{
  "dataset": "simulated telescope pictures of galaxies",
  "crop_scale_min": 0.8,
  "activation": "silu",
  "widths": [96, 192, 384],
  "init": "small_normal",
  "eps": 1e-08,
  "adamw_lr_other_params": 0.0012,
  "epochs": 95.6,
  "warmup_steps": 180
}
Rows from block 3 of a small image classifier, named by matrix and row number. Each number is 128 + 32 x the weight over its row's rms, rounded and kept within 0 to 255. All counts start at 0.
After each channel's rows are labels from the 100 images, of 14848, where the channel reaches its highest value: "responds to" is what is common among them. Only what is clearly more common there than usual is listed. The data: simulated telescope pictures of galaxies. In brackets: how many of the 100, against the usual share in percent.
# conv: 3x3 conv (model.blocks.3.conv.weight, 192x96x3x3, each kernel summed), inputs 0-95

conv.99 [158 161 188 124 179 173 175 134 118 149 140  76 119 141 144 214  93 194  91 112 160 103 134 191 167  92 116 144  96 119 111 118 118 141 103 102  68 111 173 141  89 132 208 140 140 116 106 134 125 168 107 147 131  98 129 136 119 205 146  99 138 106 129 128 150 133 153 144 128 153 130 162 157 127 109 134  64  92 147 118 113 113 113 107  56 129  88 142 148 191 131 143 126 180 134 186]
responds to: barred spiral (100 vs 9.1); winding: anticlockwise outward (63 vs 13.4); tilted (38 vs 18.3); winding: clockwise outward (37 vs 13.7)

conv.74 [ 75 125 149 132 141 120  95 103 136 151 160 143  73 122 167 105 110 125 145  91 137 120  85 141  85 180 126 201 128 118 146 162 134 130 105 119 163 120 160 136 150 119 101 161 137 151 131 118 130 137 175  65 227 130 147  94  87 125 173 151 113 162 127  85 218  99  81 143 109  46 109 100 123 124 112 121 168 102 116  83 122 147 142 174 134  99 117 206 120  87 118 144 137 138 148  76]
responds to: many-armed spiral (100 vs 8.9); winding: anticlockwise outward (95 vs 13.4)

conv.123 [114 155 120 120  79 188 196 155 137  66 207 109 153 116 158 151  95  97  74 110 122  90  65 184 135 135  72 133  66 126 145  78 114 127  86 135  80 140 155 140 151 152 114 176 116 139 101  78  94 115 169 115  90 152 108 118 101  98 129  98 152 116 116 157 122  98 126 145  95 117 126 108 132 122 121 104 133 101 174 122 117 122 115 150 131 150  99 101  78 233  87 117 134 155 165 114]
responds to: two-armed spiral (100 vs 9); winding: clockwise outward (52 vs 13.7); winding: anticlockwise outward (48 vs 13.4)

conv.92 [166 137 122 184 137 119 151 127 100  99 214 135 155 151 131 124 117 134 132 141  91 115  80 161 103 131 130  87  96  81  74 158  98 151 140  62 145 166 118 141  92 157 146 113 108 129  91  96 131 122 149 184 147 150 141  73  85 177  59  99 182 144 126 107 120 151 210 145 151 106  77 182 146  95 142 115 140 139 141 116 162  72 112 145 141  80 116  72 140 149  60 105 108 126 112 126]
responds to: two-armed spiral (100 vs 9); winding: clockwise outward (76 vs 13.7); tilted (41 vs 18.3)

conv.109 [128 145 139 199  59 128 110 108 109 181 127  81 124 104 115 121 119 130  97 131  98  94 123 106 129  97 134 130 146  81 179 106  93  97 174 143  87 131 130  53 115  84 120  87 117 223 106 150 145  96 137 143 126 161  73 130 130  78  43 162 115  94 110 106  99 106 167  94 141 170 129 150 146 168 145 153  90 200 154 128 140 107 174 171 165 171 120 130 113 140 133 153 120 103 122 145]
responds to: lensed arc (80 vs 9.1)

conv.87 [111  89 148  90 123 167 125 115 101  93 130 179 129 160 105 112 116 120 127 106 124 138  81 114 197 123  78 129 112  89 170 145 156 115  99 116 136 113 161 118  73 122 117 146 140 163  94 129 150 184 117 148 158 125 140  76 144 120 142 108 157 157 144 124 169 120 122  93 136 141 137 115 147 113  68  75 231 130 135 171 147  76 211  90  39  81 115 202 142 139 143 131 120 135 159 109]
responds to: lensed arc (55 vs 9.1); round elliptical (33 vs 8.9)

conv.50 [130  87 162  81  76 100  96 162 113 123 125 196 123 126  64 146 111 107 143 137 120 117 151  52 115 110  89  97 109  67 113 130 108 113 121 138 176  79  81 108 127 101  78 121 138  73 154 120 123 152 100 138 166 143 143 112 128 145  89 144 104 139 139 124 127 205  53  94 131  98 102 108  78 141 154  74 154 215 109 140 121 154  76 148 107  82 142 143 127 131 104 100 186 130 124 119]
responds to: many-armed spiral (76 vs 8.9); winding: anticlockwise outward (53 vs 13.4)

conv.171 [143  91 160 114 115 121 107 126 120 144 136 149 138  90 125  64 163 163 101 115 125 111 154 137 181 130  87 147 187  58 117 135  82 122 119 112 128 126 183 108  94 149 131  80  63 121 135  82 132 136 112 117 207 123 136 133  67 110 165 118 171  65 162  52  82 116 100 133 125  73 140 129 100 149  87 113 104 124 107 111 153 143 130 102 124  82 177 146 101 120  85 199 107 124 124  66]
responds to: many-armed spiral (100 vs 8.9); winding: anticlockwise outward (74 vs 13.4)

conv.157 [134  70 124 145 149 106  89 139 129 177 125 131  50  94 116 114 103 131  70 164 117 141 147  97 172 151 162 115 140 113  81 144 190 129  77 150 128 139 147 107 103 153  91 214 111  85  76 105 131  96 117 129 148 159 121 148  49 182 113 108 120 138 129 101 154 114 141  98 164  62 125  99 116  78 120 112 167 130  94 126 180 132 106 117 173 107  79  89  59 138 134 162 131 144  90 125]
responds to: ring galaxy (87 vs 9.4)

conv.125 [181 184 165 135 196 190 119 130  89 145  51 123 135 142 150 107 133 136 164 120  66 161 138 193  87 108 102 133 150 145  56 140 144 105 133 131 116 136 125 157 135 117 162 163  95 152  89 110 123 157 136 139 103 113 112  92 137 134 119  66 129  59 136 141 134 106 137 192 114 139 114 110 117 130 131 154  31 102 123  81 166  94 112 134  79 186 130 112 121 143 173  89 140 112  86 131]
responds to: winding: anticlockwise outward (78 vs 13.4); two-armed spiral (57 vs 9); barred spiral (42 vs 9.1)

conv.142 [118  73 107 114  97 101 102 116 121 199 100  74 121 149 166 127  68 117  89 133 120 126 112 137 156 101 128 137 174  78  55 108 106 125  77 101 120  92 150 126 111 157 101 107 136  84 132  88 106  81  63 168  94 136 106  69 153 128 123 127 147  95 155  89  78 109 125  96 143 104 175  82 105 100  71 187 128 172 150 104 128 129 138 106 192 148 120 117 111  97  79 147  76 100 104 101]
responds to: many-armed spiral (51 vs 8.9); flattened elliptical (48 vs 9); winding: anticlockwise outward (39 vs 13.4)

conv.116 [124  76 140 159 134 121  92 115 150 125 124 113 112 106 118 160 137 158 113 102 149 116 107 136 125 141 203 125 193 110 166  92 115 142 105 218 131 146  89 144 151 186 130  98  84  89 152 104 113 104  98  59 150 170 134 159 165 142 144 144 116 131 139 120 117 125 169 131 196 174 108 139 134 145 109 130 193 149  60 116 180 121 100 130 126 136 141 231 145 102 148 176  90  80 151 108]
responds to: many-armed spiral (100 vs 8.9); winding: clockwise outward (53 vs 13.7); winding: anticlockwise outward (47 vs 13.4)

conv.182 [127  73 145  54 104 188 141 134 129 105  85 176 141 149 150  85 115 132 145 100 127 109 156 120 166 134 138 130 137  60 123  84 116 115 121 127 142 152 160 136 128  75  78 143  86 103 127  85 129 162 115  91 112 182 200 131 122 165 123 144 124 144  93  78  95 108 148 159  90 145 134 141 127 104  88  88 125  85 115 137 142  80 147 124 163  98  84 194 148  82 186 111 109 125  34 108]
responds to: barred spiral (79 vs 9.1); winding: clockwise outward (68 vs 13.7)

conv.52 [207  65 103 172  89  89 120 123 172  83 150 180 121  94 170 154 146 152 101 103 123  96 140 126 161 123 163 143 209  98 130 103 100 138 131 229 126 106  98 148 121 238  86 114 138 148 139 121 108 122  89 107 150 112 109 184 129 156 172 139  94 109 127 139  92 153 139 120 186 139 105 159 124 163 108 112 110  90 107 152 137  75 117 127 141 125 139 140 108 151 110 173 128 141 145 141]
responds to: many-armed spiral (98 vs 8.9); winding: anticlockwise outward (55 vs 13.4); winding: clockwise outward (45 vs 13.7)

conv.121 [135 133 115 130  84 141  83 101 176 117 171 164 183  97 117  64 104 113  98 129 109 116  86  73 115 118 101  72 179 144 126 118 117 176 106 128 166 121 129  46 132 106 121  91 115  57 120 114 139  92 143 138 114 111 140 142  81  88 142 116 110 112 103 141  79 158  77 134 106 149 106 120 110 135 120 135 113 203 154 200 121 135  87  87  97  78 129 137  84 172 109  97 111  95  55 109]
responds to: two-armed spiral (81 vs 9); winding: clockwise outward (43 vs 13.7); tilted (38 vs 18.3); winding: anticlockwise outward (38 vs 13.4)

conv.44 [200 175 166 134 187 205 175 171  73 121 103 171 169 156 139 171 125 166 139  82 101 121 130 154 133 125 101 168  71 148  82 126 166 120 118 125 138 137 110 132  99 128 173 106 117 119  63 117 118 166  92 106 122 183  75 145 155 153 109 119  90 149  58 118  71 118 152 149 105 130  82 172 164  94 155 127 133 109 144  86  99 108 114 128 116  93 129  84 123 144 175 103 161 149 120 158]
responds to: barred spiral (83 vs 9.1); winding: clockwise outward (44 vs 13.7); winding: anticlockwise outward (41 vs 13.4)

conv.167 [120  71 131 114  75 132 136 175 173 104 145 184  86 132  77 109  58 141 153  51 104 116 148 133 139 134  99  77 143 169  96  88 117 137 148 149 218 119 119 151 155 171 106  91 167 141 108 103 160 152 124  77 105 156 138  69 113 112 150 123 105 177 104  99 193  95 106 133 137 150  98 109 151 123  97 192 136 106 117  96 109 143 130 130 135 195 132  94 136  87 148  81 129 134 100 130]
responds to: lensed arc (54 vs 9.1); many-armed spiral (46 vs 8.9); winding: clockwise outward (34 vs 13.7)

conv.147 [115 214 103 161  72 118  92 126 113  97 175 134 114 137 187 151 131 111 155 126 118 131 145 155 106 110 136  91 117 100 122 170 139  62  96 132 153 121 149  91 145 139 110  67 126 141 127 155  78  74 169  79 108  69 136 181 133  32  87 155  94 141 140 110 153  90  67 126 129 138 165 157  88 142  97  99  76 185 126 107  99 162 108 159 134 111 103 126 138 100 114  98 161 124 138 159]
responds to: ring galaxy (60 vs 9.4); lensed arc (40 vs 9.1)

conv.60 [ 89 102  71 132 130 163 160 137 130 158 134 151 109  92  93 127  91 102 199 140  97 166  89 139 101 139 163  45 155 137  75 144 133 120 118 109 169 128 110 124 144  37 158 126 178 146  94 116 113 131 128 156  91 152  88  92  58 135 154 111 170 168 101 137 140 154 138 121  92 171 170 104 126  78  97 190 102  90 218 125 121 120 115 101  98 120 128 131 116 134 114  83 112 114 150 149]
responds to: two-armed spiral (100 vs 9); winding: anticlockwise outward (61 vs 13.4); winding: clockwise outward (39 vs 13.7)

conv.24 [ 90 134 115  99  74 149 125 115  79 150 146  90  98 107 106 110 140 122  99 140 117  91 106 108 104 157 133 124 176 117 139 135  90 138 138 170 121 136 139 123 116 111 152  22 162 183  93 128  90  99 168 138 120 114  98 165  85 106 142 131 117 179 138  96 167  79 135 140 114 153 187  57 126 119 146 144 159  74 215 178 125 130 142  82 161 127  82 216 121 132 115  95 107 101 131 137]
responds to: lensed arc (48 vs 9.1); many-armed spiral (46 vs 8.9); winding: clockwise outward (35 vs 13.7)

conv.46 [106 124 127 102 105 120 126  88 110 117 136 166 125 146  84 112 184 157 128 125 144 139 118 119 126  98 127 112 125 145  99 113 103 139 212 163 122 131 123 126 123  99  71 127 149 151 131  88 130 103  94  78 135 115  81 130 115  88  24 124 116 162 136 150 156 147  85 197 123 154 140  92 213 117 153 104 106 102 133 155 110  78 115  78  89 199 104 123  96 135  36 156 127 102  83 118]
responds to: edge-on disc (75 vs 9.3); barred spiral (25 vs 9.1)

conv.168 [147  67 123 121 114  97  28  90 112 116 132 107  95 161 137 142 182 113 111 106 159 162   7  88 135 156 140 129  62 181 126 113 109  40 122 125 107 131 133 142 129 127  60  84 131 114 137 136 126 132  61 180  78 107 119 167 136 156 155 123  97 112 148 104 112  96 162 159 125 116 137 121 122 101 157 134 118 110 126 149 164 135 131 115 133 120 167 137 153  90 119 105 100  87 168 140]
responds to: edge-on disc (100 vs 9.3)

conv.9 [100 115 110  91 142 157  61 118  65 119 138  80  58 180 117  86 173 133 125  83 131 133 107 144 103  87 110 122 120 150 153 106 156 133 190 142 130 148 135 106 152 123 112 142  98 102 125 127  98  96 116   1 130 139  63 162 121  86  20 120 151 113 125 124 113 105 121 146 127 143 107 127 173 151 166 122  94 121 136 102  89 113  75 106 149 172 132 111 101 146 115 157 102 123 111 137]
responds to: edge-on disc (100 vs 9.3)

conv.122 [143 158 109  60 133  86 142 164 148 146 151 113  86 142 100  83 151 146 158 103 136 113  89 128 122 141 109 143 118 132 116 104  78  76 121 123 138  63  75  93 145 133 110 128 153  52 154 120 153 125 120 133 169 140  99 150 190 113 109 177 108  98 109 131 110 191 113 143 145  59 106 112  74 132 146 115 149 239 138 118  96 156 137 130  99 116 120 191  83 162  98 104 177 102 165 121]
responds to: ring galaxy (100 vs 9.4)

conv.41 [147  83 167 117  64 129 139 118  73 140 137 156 103 148 131 167 168 124 134 139 147 164 181 101 159  66 147 105  96 172  96 157 126 161 105 194  88 140 126 139 114 120 105 126 128 102 124 117 130 136 106 127 111  97 143 105 149 174 109 154  81 143 148 136 114 129 145 186  46 158 107 102 170  78 128 143 209  64 106  96 141 160 123 105  49 109 102  64 149 149 107 141  96 127  81 155]
responds to: barred spiral (100 vs 9.1); winding: anticlockwise outward (67 vs 13.4); tilted (47 vs 18.3); winding: clockwise outward (33 vs 13.7)

conv.111 [123 139  70 183 146 175  68 179 134 106  99 109  92 141 125  45 146 129 108 129 137 139  87 191  50 118 110  97 149  92  87  64 165 110 120  68 149 153 126 144 165 111 111 152 113 159 171 114 138 153 154 153  95 143 143  77 116 128 152 113  89 102 154 105 121 112 138 153 127 141 164 110 104 150 167 187  79  81 140 115  96 115 177 165 108 151  96 112 101 160  95 138  65 130 118 145]
responds to: lensed arc (58 vs 9.1); winding: anticlockwise outward (33 vs 13.4); many-armed spiral (32 vs 8.9)

conv.34 [130  68  94 116 120 106 107 141 125 118 124 156 162 115 135 170 156 127 101 133 115 120 142 158  82 120  82 173 191  69 170 112 123 120 153 213 115  97  94 170 115 169 112  56  93 116 124 110 146 120 121  98 127  94  95 161 137 161 180 129 116  92 114 110  94 129 100 127 189 218 160 157 180 131  56 119 118 128  75 124 131 152 153 149 143 141 181 196 141 152 140 145 111 114 138 146]
responds to: many-armed spiral (100 vs 8.9); winding: clockwise outward (60 vs 13.7); winding: anticlockwise outward (40 vs 13.4)

conv.106 [159 106 121 113  29  93 109 190 114 158 130 105  90 159 110  89 137 120 170 168 155 127 151 109 143  59 106 153 148  97  99 152  85 145 124 201 101  93 102 122  67 142  62 109 157 109 179 145 145 133 147 164 157  84  98 166 145 106 146 126 160 103 152 131  83 124 137 112 159 134 152 143 143 109 169 156 128 120 122 144 116 111 124  98  84  77 111 127 136 175 129 186 130 183  51 118]
responds to: many-armed spiral (100 vs 8.9); winding: anticlockwise outward (63 vs 13.4); winding: clockwise outward (37 vs 13.7)

conv.33 [155 120  77 113 127 150 180 126 102 130 142 153 191  79  92  51 115 142 106 112 147  95  91 146 102 109 119 164 110 160 144  98 115 150  74  82 134 138 165 177 128 122 157 131 127  88 148 131  89  59 200 166 114  99 128 120 174 127 126 132 136 118 119 135 111 151  95 114 126 148 108  88 146  93 108  95 133  60 162  74  89 121 137 202 204 197 122 135 130 169 100 140  92 131 127 105]
responds to: lensed arc (64 vs 9.1); two-armed spiral (36 vs 9)

conv.30 [ 76 115 133 145 101 123 128  89 111 142 148  81 143  97 154  94 149  96 142 130 133 163  98 106 139 216 149 152 150 116 165 123 110 139 167 132 125 149 166  44 115 129  91  80 102 109 199 101  69 124  82 106 173 121 132  87 104 143 168 112 139 114 140 137 150 106 132 112 112 129 166  81 109 124  99 120  97  97  95  97 187 143  32 115 171 108 174 159 118 121  97 206 110 116 143 139]
responds to: edge-on disc (70 vs 9.3); flattened elliptical (30 vs 9)

conv.25 [139 177 151  86 136 213 115 145 133 131 117 148 137 183 112  95  76 181 135 126 146  94 133 175 153  83 119 111 118 177 116 176 165 144 116 100 135 103 112  88 157 181 112 159  80  80 135 141  93 174 154  86 101 121 102  89  66 101 107  86 103 127 127 104 116  91 131 164 141  96 141 130  99 112 154 140 106  77  91  87 112  78 108  90 106 128 175  46 142 167 161 100 130 171 133 116]
responds to: barred spiral (83 vs 9.1); winding: anticlockwise outward (57 vs 13.4); tilted (47 vs 18.3); winding: clockwise outward (43 vs 13.7)

conv.138 [139 133  93 148 219 190 182 141 114 118 163 201 143  65  96 123 151 144 168 150  75 108  98 231 184 135 153 125 118  82 108 105 165 147 118 131 140 119 103 158 143 182 186 171 113 121  93 103 122 128  93 124 142 143 118 160 170  87 129  83 118 177 116 179 105 106 110 138 190 145 135 110 142 134 121 131 122 124 128 159 108 123 121  89 111 166 143 128 123 140  93 157  90 118 145  85]
responds to: two-armed spiral (88 vs 9); winding: clockwise outward (72 vs 13.7); tilted (38 vs 18.3)

conv.137 [149  59 113 119  78  66  99  95 129 143  94 166 137 131 106 143 145 141 125  99 114 232  74 123 132 121 135  89  85 113 101 156 104 206  94 122 200 127 132 141  95 132 133 105 142 165  96 107 147 167 103 128 138  82 126  74 173 154 115 144  78 144 114 133 178 127 139 169 102 104 152 139 150 109 104 143 131  61  88 113 179 153 164 155 114 132  81 153 142  85 186 121 151 133 139 129]
responds to: barred spiral (100 vs 9.1); winding: anticlockwise outward (77 vs 13.4); tilted (49 vs 18.3)

conv.4 [126  99 120 122 135  19 126 159 103 115 108  79 106 171  94 120 117 154 103 127 147 136 136 106  76  84 147 170 165 150 114 103 144 111  96 108 112 113 150 130 121  82 102 145 108 134  99 130 173 108 175  94 177 136 104 144  32 132 146 139 157 149 131 122 121 124 101 125 162 168 133 109 131 121 122 166 174 163 119  89 138 122  85 140 137 115 115 239 144  84 184  64 106  99  90 151]
responds to: many-armed spiral (100 vs 8.9); winding: clockwise outward (75 vs 13.7)

conv.35 [ 75 113 133 128  99 175  70  97 120  93 146 179 156 100 138  99 156 138 112 107 125 135  64 155 111  92 159 111 117 115 177 181 153 157 121 116 128 133  93 133 136 158  97 142  95 157 136 133 150 112 128 135 150 113 159 146  90 174 114  99 147 160 134 110 107 160 173 143 124  65  83 148  98 104 194 107 206  89  98 138 109 165 122 110 137 156  82  80 187 161  52  98  57 100 110 111]
responds to: irregular (100 vs 9.4)

conv.176 [160  65  43 135  93  95 155 127 140 154 120 106 122 126 126 158 123 101 126 119 129 191 112 101  90 108 141  71 161 147  91  56  56 176 167 123 108 161 181 101 109 119  78  57  97 129 121 113 144 160 136 172  79 142  65  91 124 150 107 146 137 169 142 104 104 107 168 138 118 168  80 125 106 118 119 107  96 167 143 115 153 145 146 117 147 109 158 117 129  84 149 138  81  68 107 106]
responds to: two-armed spiral (94 vs 9); winding: clockwise outward (93 vs 13.7); tilted (44 vs 18.3)

conv.77 [113  72 154  69 105 147 118 138 113  78  84 220 120 145 137 185  98 160 130  85 138 118 137  88 181 100 105  99 118  71 134 141 154 102 119 129 165 109  46 121 139 185  90  88 145  98 140 144 126  93 131 114 116 152 100 128  96 182  98 120 111 168 173  63 139 122 107 129 155 134 136 130  95 126 161 103 166 169  97 160 142  78  96 120 143 100 145 133 188 118 107  85 155  87 100 161]
responds to: many-armed spiral (97 vs 8.9); winding: anticlockwise outward (53 vs 13.4); winding: clockwise outward (44 vs 13.7)

conv.170 [162 100 117 128  63 161 122 167 112  77 142 143 124 162  78 147 117 116 157 109 113 103 105 165 177 112  61 118 156  82 154  96 161 118 107 138 129 124 127  83 112 217  94 127 128 100 140 101 163 142  85 148 120 171 139 102 111 121 150 123 109  76 140  49 100 124 102 135 131 103  95 131 136 129 104 130 111 159 132 105 126  88  88 120 108  49 100 162  66 139  91 128  73  69 193  95]
responds to: tilted (63 vs 18.3); winding: clockwise outward (62 vs 13.7); two-armed spiral (58 vs 9); barred spiral (42 vs 9.1)

conv.188 [101 136  90  96 116 135  81  94 100  76 172 130 117 131 122 112 165 113 117 131 147 109  76 124 134 111 159  94 134 198 141 159 125 152  72 144  79 152 161 110 111 149  94  93 143 118  88 162  65 117  78 138  81 101  97  95 117 110 190 110  94 140 172 145 158 131 101 107 143 170 163  85 140 148  78 147 165 111 154 204  84 100 162  97 134 159 109 128 123  65 134 167 126 118  49 156]
responds to: edge-on disc (71 vs 9.3)

conv.128 [110 121 108 105 144 141 101  76 123 157 127 153 158 102 182 214 143 147  80  99 104 107 112 116 122 122  98  97 117 113  79 167 109 132 148 123  96 102 132 158 151 128  88 116  93 131 114 132 152 141 146  81 112 163 124 163 151 148  71 128  98 102  98  88  92 164 128 148 146 107 133 139 102  97 126  65 126 134 116 193 255 124 125 147 117 136 143 175 177 142 145 161 141  48 173 147]
responds to: lensed arc (57 vs 9.1); ring galaxy (43 vs 9.4)

conv.13 [127 136 127 117  38 137 173 140 124 166 148 106 187 144 126 110 160  84 111 132 113 133 116  84 159 121 127  59 151 119 141 173 114 121 135 122 106 102 120 143  87 158  77 152 185  70 129 124 128 139 105 133 194 124 108 138  91  93 105 104  97 101 142 135 118 133 138 127 167  74 133 145  93 154 154 142 149 203  88 228 114  97 118 163  81 100 147 106  79 123 132 152 164 148 103  58]
responds to: lensed arc (91 vs 9.1)

conv.32 [ 90 130 123 101 138 145 145  75 144 138 126 106 137  80 133 169 167 112 120  81 109 112 126 111 181 138 108  81 160 125 158 118 137 152 151 122 127 182 142  99 114 104 134 124 145 150  82 117 118 183 141 164 119 141 104 140 151  77 151 102 132  97 129 152 124 120 125 169 116 119 161 189  85 128 135 126 125 150  83 220 158 157 117 179  71  68 134 145 111  98 192 103 188  23 138  73]
responds to: lensed arc (92 vs 9.1)

conv.43 [132 116  69 155  52 107 123 121 160 151 106 122 131 136 111  86 151  95 139 109 128 148 138  86 108 162 132 146 136  93 168  88 131 140 122 145 178 127 126  89 110  85 124 121 162 211 104 101  58 100 156 166 120 118  94 138 148 140 156 131 146 112 154 112 113  76 121 118 103 128 149 124 135 156  97 130 200 150 182 177  49  96 183 106 160 156 143 162 113 106  84  70 191  91 175 127]
responds to: lensed arc (98 vs 9.1)

conv.95 [ 45  86 183 105 133 129 117 116 135 152 117 110 130 130 156 113  72 159 120  97 134 132 128  79 188 189 147 115 119  89 202 128 180 127 140 153 117 132 173 108  99 118 121 114 110  68 184 180 110 188  94  87 151 180 201 101 125 153 136 113  98 103 138  89 198 127 135 156 123 123 139 142 124  84 135 128 124 123  80  86 136 111 106 155 125  88 161 166 105 152 172 118 108 172 108 109]
responds to: barred spiral (90 vs 9.1); winding: clockwise outward (51 vs 13.7); winding: anticlockwise outward (39 vs 13.4)

conv.110 [ 90 151 115 139 117 132  87  79 144  93 136 143 116 100 118  76 122 105 110 174 140 183 102 131 124 155 198 127 139 116 163  87 103  86  84  97  70 204 202  77  93 116 132 201  87 129 155 108  95  85 132 113 140 138 127 113 102 121 127  68  87 125 180 128 153 110 164 109 143  98 129 103 127  98  97 102 130  87  83  57 135  98 162 105 162 154 149  71 113 115 118 130 105 153  98 131]
responds to: edge-on disc (67 vs 9.3); flattened elliptical (32 vs 9)

conv.190 [132 105 194 112 129  98 110 113 102 134 149 133 117 173 146 106 132 138 103  64 190  93 146  86 167  94  63 119 145 133  66 136 128 151  88 135 152  87 187 110  82  96 122 149 102  91 113 165 145  93 110  96 131  81 193 106 134 146 135 163  98 114 138  98 146 109 138 182  77 134 160  79 199  57 139 111 153 115  92  85 147 167 111 127 157 113  84 132 160  93 167 142 115 137 132 172]
responds to: barred spiral (100 vs 9.1); winding: anticlockwise outward (76 vs 13.4)

conv.17 [148  88 155  91 157 112 104 143 141 106 132 102  98  87 129 175 143 160 110  91 129 103  97 117 109 127 160 187 109 105 142  97 100 119 123 203 154 126  80 135  62 144 102 116 104 103 105 129  95  83  76 190 150  52  92 139 150 226 112 172 139 100 112  92 127 113 106  80 184 184 152 123 152 153 167 127 197 109 150 125 135 131 126 145 152 112 171 128 159 129 146 118  93  83 138 136]
responds to: many-armed spiral (100 vs 8.9); winding: anticlockwise outward (62 vs 13.4); winding: clockwise outward (38 vs 13.7)

conv.185 [153  80 125 124 114 157  45 155 112 140 107  59  43 131 181 122 114 124 149 136 121  98 134  25 142 128 166 107  50 138  90 148 133 112 123 175 106 119 152 137 141  91 119  97 132  92 139 121 168 109  98  85 105 122 158  58 136 124 159 144 149 215 143 136 129 129 126 112 138 172  66 145 136 142 159 103 141  93 145  89 121 170 124 112 131 164 162 103 107 143 122 168 126 107 118 102]
responds to: two-armed spiral (97 vs 9); winding: clockwise outward (85 vs 13.7)